Weights of a small encoder-decoder audio transcriber.
Training: soap at rate 0.0015, 1300 steps, batches of 64.
Rows from block 2 of the audio encoder of a small encoder-decoder audio transcriber, named by matrix and row number. Each number is 128 + 32 x the weight over its row's rms, rounded and kept within 0 to 255. All counts start at 0. Numbers have three digits each.
Before each channel's rows are labels from the 100 clips, of 14976, where the channel reaches its highest value: "strongest on" is what is common among them. Only what is clearly more common there than usual is listed. The data: babble in 24 made-up languages, each with its own sounds, syllables and stress or tones, from a formant synthesiser.
# conv: width-3 conv (encoder.blocks.2.conv.weight, 240x240x3, standardized in use, each kernel summed), inputs 0-239

strongest on: pink noise; reverberation; clipping; muffled (low-pass)
conv.158:098133147087144096156096112147080172110147105191172128155114153141116151164159131122129166185144049122107139162132033134124088115120137174133093137165108127111125188101150117167157101051092068121168121109097169076133109128145150185136217117156133160093163122136118136150080115137093185182076131166095095150173170109151185153135088132168107127129119137098082173138107151134138189161117113154104091037183101161164160124143073148200136121170080103185116126135118173189074138152155119106151136167111139124068115101100118094143123082106088069169148155142128174101159110136142120119163161122168113142102139097127088079126188126134120118105141169115191089103167133142147102101145133125153076116151106101122118142099137096066158

strongest on: /ɪ/; /a/
conv.216:123108081104072148108182184082074103122053124200187118105159131100134120092109113069123063090140126147060155160115128213131144107092147112144102119139128134100158110147174124097161114086157116138109185152156147199117150143062113202111120096130152167141116117124146156131120138134142140132150129153119156135116149085150155106122125159105139113173167141181141154074076117151052064093148076139159118127107151088132140134148105149088160158108147159114144116084081128087133112058135142109152125162115119152110163161184062154119097121125146115188190152114168129180118159141155113136167103089070081095143115116074140116129095105183151097081104166121137187167114098176117090161137181069181123153182161114123127106109084113128070

strongest on: voice: child-like voice; /a/; muffled (low-pass)
conv.147:134098202176138113091206177140065072163075119164097139091105174108155116178137120074068051079188165151102105193120110116166114165210102145093149125116183105141129087121150135147090084159092088113154174067183123151084180159148099066130122151159164100094172077089133117121147157108137144145135196109131148113125123127173142189122158086080131175118139137099090186150175135118109086183117093149191159135119162133114124189096109167077079125120178066173107166159088144111179146127167139116153142110134107158106114126135053126141128107122140099165123108136125120138147131156143141123129116181066100125117121106107146161115096133117153102193128119168099162128084156094135122124093159131142142140108126142182126110113114150155119

strongest on: /ɪ/; /ǃ/; muffled (low-pass); /q/
conv.27:132206122116136137124144162159102070177101178143148092153116134162162153159147181124143091083116097136123097164151089097169067048121113144101146148169135189157126090143087143148114170179136124117169140168126094159147193141118113152137125140180140103161194083168151163138157130122157070065060080081204112114220098095151087133126118140042064114120144153090069122098085116126077146076096114123192074128136099134075089118126160084137089104134102145157116128142111125104116105122079109130153152107125122126119199119179078092088115162139127096106166150138110108126158176108092106188175118135075145144123130057120115140170141099101175089144176152115160133149110135101098109144119103078144123129104127124124134112110103181148146

strongest on: /ɹ/; /ɛ̃/
conv.89:051113135124131130129065117086125110122120091055173085123159168136161121166130143116088159183112152145080105123147053164107102087124150118146102109114122171095134094114095162132139135141117118124152123141175116166119154118124121129149148109112160096092109087137086157127123116162166144145167109142064154127131143155137176160168151192165163144171164201170165139143110125158115111128129100107143160084114156137141090127120108136097199144113108132209162078095110112099085189077077109111168124215140209089140101136134091134123155142133165074119145148108117087137114108123133111082160053080125087156138128140143124059139143127053112106157163118221157186149090104109180129072127117165100180132094190174112077131125185126134149

strongest on: pink noise; reverberation; muffled (low-pass); clipping
conv.201:101114072119130136179124042128147109141119123165126114140085092147162168113108121121071157098074121121161157112103091168084143083121166096166098100107163055101126134122179111128140136106140135134140138183102141160142168100178102173138125088149137124159158117083131101163134110167179170130122118124131176132148138136179104107094148161111157158189131115114142112159164108174120131134181186082145130127129021092110125069064083167179170079141154128141150128182085139081101111091077150114159168140146139107134131136123106122166093130118111063131205168188139145178092109128118120176161099129132108162146140136089110125156082114150175113142105116136139177090181159161242112160122161134136087112092187145097164165059078126110131

strongest on: voice: child-like voice
conv.106:154088079100122173118114132142172163095122071201106081137115117138110092068108158133133132149170139140104142169129104133135178167115080126152102161087158120147193135110123102131125115131112099063165211073135133141071150063129185146134138088150118104141086113054076106150079140080140146067166141090154174125140166169180115111146130130113113158110163192135112095150159129108154137175123120123145070183139120155172159154151110171039102125186110087155086149088117174127127142178108110180071060130154133104168123126159124119150165154187108153143132126128130146072143170103112081150169168132124110165101183132152056165156107145148101116133106137088178128092103149133069131115121146147145100147130121130096058093172193121113103

strongest on: /ɹ/
conv.113:108103143156122146165054055111130098172037091135143079170141116099161145109110141115117085059176116135093121140139117140132075134116112154117083154120115173142139154086089145165169082123121117130134131095034111087099082080128096152107172057137132157059103182152112124104138152096141135135143131151116145160155117098164108139115079096099061098138121153153145157133187102105074147200139083106104101154102110132129153103136145166137111191105140163111139072115130144135112157120156177174144128185153112120105122114115135168126170147157098176104104153148143075137051101137138105150127126070188102098155105189127102126185178112098104112118142125185098189158104141165154123104205170169111182141147097125091138139122119205093097

strongest on: /e/; /ts/; /z/; /s/
conv.118:102141098114093101126135109165160160127106127109164159132096146122207162120103145077147190062160131094172109148121146098102102074140144051146163143144089170121159141102126157129148147112098134147099163170101131082124091109157212109109153111055108207124157122129109122086149161183195088155148129139110154120075087139110150145142119110151125153117109089151185101136137171204115154092151148106126102180153164095149113138121082130109112120159125136084144132124110090146031094080051168140174117075142145165150152174158181111140116119118132143095091099109121180172148141204121082128153128137152098159093128118168144127124185133104096157117133160125160119105115140145161138138097190108088232155056103137122136130151141137162056

strongest on: /y/; rumble; pink noise
conv.11:132155136161130150125130130084145108081105137105165157065098125117154132159097124103091093150117120135140090184137155138158121151108095151088168210090166171145138205114162142180131098147115122101164181108166119155120160120160157099099121091165123159116151136079101127071116170119141107136126147169100190131106125192171102196136101169141102047061136195112164121109099124081171074210168111172116154113123135116131118118139104109118167111181138150130138165162097111069147152095124126146144114067125120160173116175140140137103138113143144109041140145130152174088053156118161179162127123122170112124102070143124144096180072144146124123114127112158099062143099165100130108109127086143060151077077095148124146069080161158184085

strongest on: voice: child-like voice; /ɑ/; thin (high-pass)
conv.181:097195173127142166105136088164078118184107143122136193106133184104103163094163069147126096122132136115099105090114102129153141099166082119164128163199173135157107144137166143163140137141100130176127141213119173134115141087139148126133091112093129110145108108198154145089113157200120120187125141129079138078161100040143086160102074106092102113144146092154103155132152140119135131101168095173138057125084089193137161092117114084155131126163140086101154101092101126086129100138122229071099067137124068133151175119111173178196151152118158158091114133161140111108095148117160131124131083132137116156103125158180147120038148139126157124105099132155062154163145139122147115100127117113100093130100121133080111096176160143189095

strongest on: /e/; /i/
conv.70:153119145145128120087146094138168095157166166117150128137128129148122167144184149086067080181088148064129145137159082104156171150173100130159147077099159098155185111097111130094099092145098125114147153128116115140076067112134094104095111161094089123099105147167130175107066075107116151092067111131161168089109148089189123139079152119121118090170194107106106133103098122129130092121150110094132154126148128044076156116120129095107181191145199140189098127099069134113141136173141151115129087153178142108112117134169071140104105196081111116183149118173145122158157095185112113120096119189178093137148112119139138091108198107131149084175099161136113159125130124135111102050146127166186114151106217159112088123164144170116163

strongest on: /ɪ/
conv.222:147142146109133189186102121093142172058149156115123087133087108099141116095131121144139128098130189113130127100100141136118126110067154140198093039116046086096081138107080118076142090149138081089051123108114079132112153061109117170139080079133148103162114148155181095115125143113194152135122101226106117184108094155142097104076124147155167096136094125160117144103134072142131126139130132106102185156103172104063147154093125139125133140124148165107134110112090104126124067138153141181162188119096135132123102150105152076146137145132095146081133163154152139133137091089119130151120132127139087158138166104150101109110088117090120109126136147150153138074163092099106104121188138063130127108171193152227190130162145137047162

strongest on: voice: child-like voice; prosody: no stress; /ɪ/; /e/
conv.46:159069058166095137102091094101112072087136126107107133123133113106098117141073140116152137097113151096163113101137140152124133128066096102179136153134139114134124110099106145089102089108158136148139111090144100112136117115125119141130111156092136068131135088131165176056143132112077075094139170156149151151133143093214105064102124148091101148136118139072124145137155163172156148181204131150084090187173090128154142143062183143174110140164183109114127113093146158117145123125116084139135092086107127124180147122136093138142073212124119184124119098148187116133104103176177122095098108072126170118094164048153116103156103128176121146105122166147170155133128162151133179202202195081144126111115159163128154168069164088155067

strongest on: /ɹ/; /ɛ̃/; /dʒ/; /ɪ/
conv.207:100174099120141137120130125086163167077120127114121139122186159153156102103099151107162100070110116101152081139125103149191107110127120073133153200161102148137086174138205137142123150110124165125107170178136147128106158128155132142126199090099176110094141126148076087132164130106080092111138099179143127111143189087052139169151130147146126099107124078099130125121150176062163118083077141129100110113147128140087131123158139086120125105136134097078088169133121110117192197203126143146169117139142142180128125134089176105167085136059127117090143139051069082075110113114121128066183120131135149104107105156149120110078146123102095143169132159154090135134059071092169153082132110143151164135137069150117159239103146160096109

strongest on: /ɪ/
conv.54:146155134107168178104118165114118121103085140113101103102177142206079117072153070145109121094126119134092148151134142092103173037128105079115107122094119141102109115160195176134113097140080089158132127085251133159107121089112110104120131137101122181126109090121081150123105110132114090102128185119098134072095166134198130113129095109100102115146179113127175144138139149108115137116119156115090161162158125139162102146163159123100181155156150170144143158116112069156104118090161173127158072092123050128166116175159109101095102136141076122157183187101136144056149138150137126162081098110180187131124103101197122127160091136125094182138146095114146130173157137131107163137187122137152153137119087080097217185102121124081138

strongest on: /ɹ/; /ǃ/; /ɛ̃/
conv.128:099164082161134149168145136159155124168100105175130077076125155087108091168115145136147079054131111108115112124091128169135070087164167093137101167124154155037134132095164129151163130141124115107144139127168133111105172149085197137139100129114163180134167149144089085159119131087082124147092140087114136097122127113163175108105091101191153118188175110104124159141128128153120118043046123139136150082103181106143147117171103136173144083104139114158088116089138109129133097031101103128204117177130119196107141143131155087092148162120150132105170133164107130103088118104159104091129103052123078140143195112123074124141135134112107134164115145140165143121119145121117126124140132137168165177125154081110201196122118228112080

strongest on: /ɹ/; /ɛ̃/; /dʒ/
conv.117:107159069111097123103136140170148140151107141102110137156193180129082101124178133138138148093101178110138170113117115100125101144122164132102144167125102087158125145121179151079118108154086112109107143114168090168112152168121172096142181099137113167115083082141107150082123139087118068092145187142081160141081088058089133077162093165141103133141152102162139136133117135132055077151061142148046097092099099122122187127157154123067100054131177150132112151162142092165110181161118193170159124160145118113123134145131151159125136146133162100168079131193150185143141208138133097087122116123133163064110089179090088148108108066131062129206172156107111169087161090143094133155142132135127155154118187112117125139124100125115061

strongest on: /ɪ/; /ð/
conv.78:148122095084117096131135156173166169153132114083146118128106185171160135090115073121182094168144142105117158152153196122159163132173137144102150144132148141101081140139124222179126161089123075109141107143115138136104147172140039083097109147048110146101133231117183141103126114107166079119127150094115134134110156162113078170148117121059135125127066133063104102046111187145145157113103153140098115151143239086114155098092125121113135113130131140146170152112132064149124094083112171119133150122144185198114138107165177104116070112108103096100130097132127107158171102104077143100107092165148094145153127112136120176180124119146115167118161153137073152142131122131122141144132096137119231106097122091121159142115117127080116

strongest on: /ɹ/
conv.59:101105123150109174157132143161141155141078081115091142098107114106130152170175133110123078054122113106120147120135138128099153132110094099077171150139138113141153089085133174145145138132119094152147147081200143117099174141138174173122171083094118146129134134133141144116131135089174166119112117151111158079155200091137152130162154229177145071160156169163143119069092145117112119126109104123116115131153098133100123040167191073087139156107157167118137155142026134108113156130076124172098159050110124210132144182096113125092106124184145122096076071132141119078123087135100129167136161193133065106158099123182113082124175155095093176128123139117073117120089089163118163107078125165106140099153159128147114105081127177136162

strongest on: voice: child-like voice; /aʊ/
conv.51:116184136090107082131129089147119099166139150153122098114162143162133091167158121142127098175151101109091097162094104081123128184157062137142145186230085145143195110095199097086119129108141115162131191122146103069121161138184161112088099103140087140148099168106133129129162144154068124127126103110111115113171112106145078130137129142127114150108143123093072143109080101152118120065081108120118129121114110172123131124124181095091116179174188140069172146148073090157170153128159165155116135091165106173135125139155177139132129116092116093076123090093135155084107169131088174085130175229139085120078060143175112102134132221181101153122181157130124095098109123163132129081131113119082144146078140146097176101092145137136114

strongest on: /y/; /ɔɪ/; /i/
conv.12:075166056181113110092109092098100126107162051094163112071150178134160081154129107164146040124123094127127108107120184173178119162156153098046152164092133131067075079127166105209092094133141097076206182083165119132146129070115128119132195036146151120126157150112083094131157160102137133172110090148142116092124111188150159122188105158144139141108169156138151146160094151106126108166097073130091165125138109154112104103140112090123089129152160108173139151106094142132168151113160120111134155128095102134141090161137120147137151192170111125142106121164133128071115159062111121125111098116140086104116167123135084115163130095149116106153189169159089134161158134159131115149141137157055176109108064139105147177117115148144106

strongest on: pink noise; reverberation
conv.38:084118168114160147190142151112114141109119157135116109177144144119206102105142115078094134164124128104137166195082126105158122165132114100083149110114097092134102096096092082125095080150118051074096120135171165160123102127164067098170086165169132134132081132095132104152120169124124149153092120099077152161150164165102088134143086141081151156092105142103153156084147108141152162111144131179123120089189099120094136102138113149215112126095085174171154123135151120213149077096210107135141182166127207073120142122066122137086169132068153126123081123144136065118156113169117130136135117103134088165184116078092177138147105091070110050109116133153070154161073145125091084104158112123160123168163134097113115104159128110125117

strongest on: pink noise; reverberation; muffled (low-pass)
conv.202:089159142135167138056073119179135101088103169117144090144123122126077121145082163111123137124160105164120207226165195122156092092122140159131121159138106125105139103076129119129131147158056128119122075135121133104076167131095140104163092194079109094184138127175141135173160118083115116134105097094192129105114084103113165135090057106153112109156082143104062148081088128126147088110148144099135142095106162133052179160179108172118150121164145088091156112137080160127106108187100128148201172140139158108124091101148102126116085127150160123151117143162129116098178138118093143148177088129116226167150113140141107085111124133103166079070122100094074074120060098110140101093136071145143110129156120164168123135128106144131089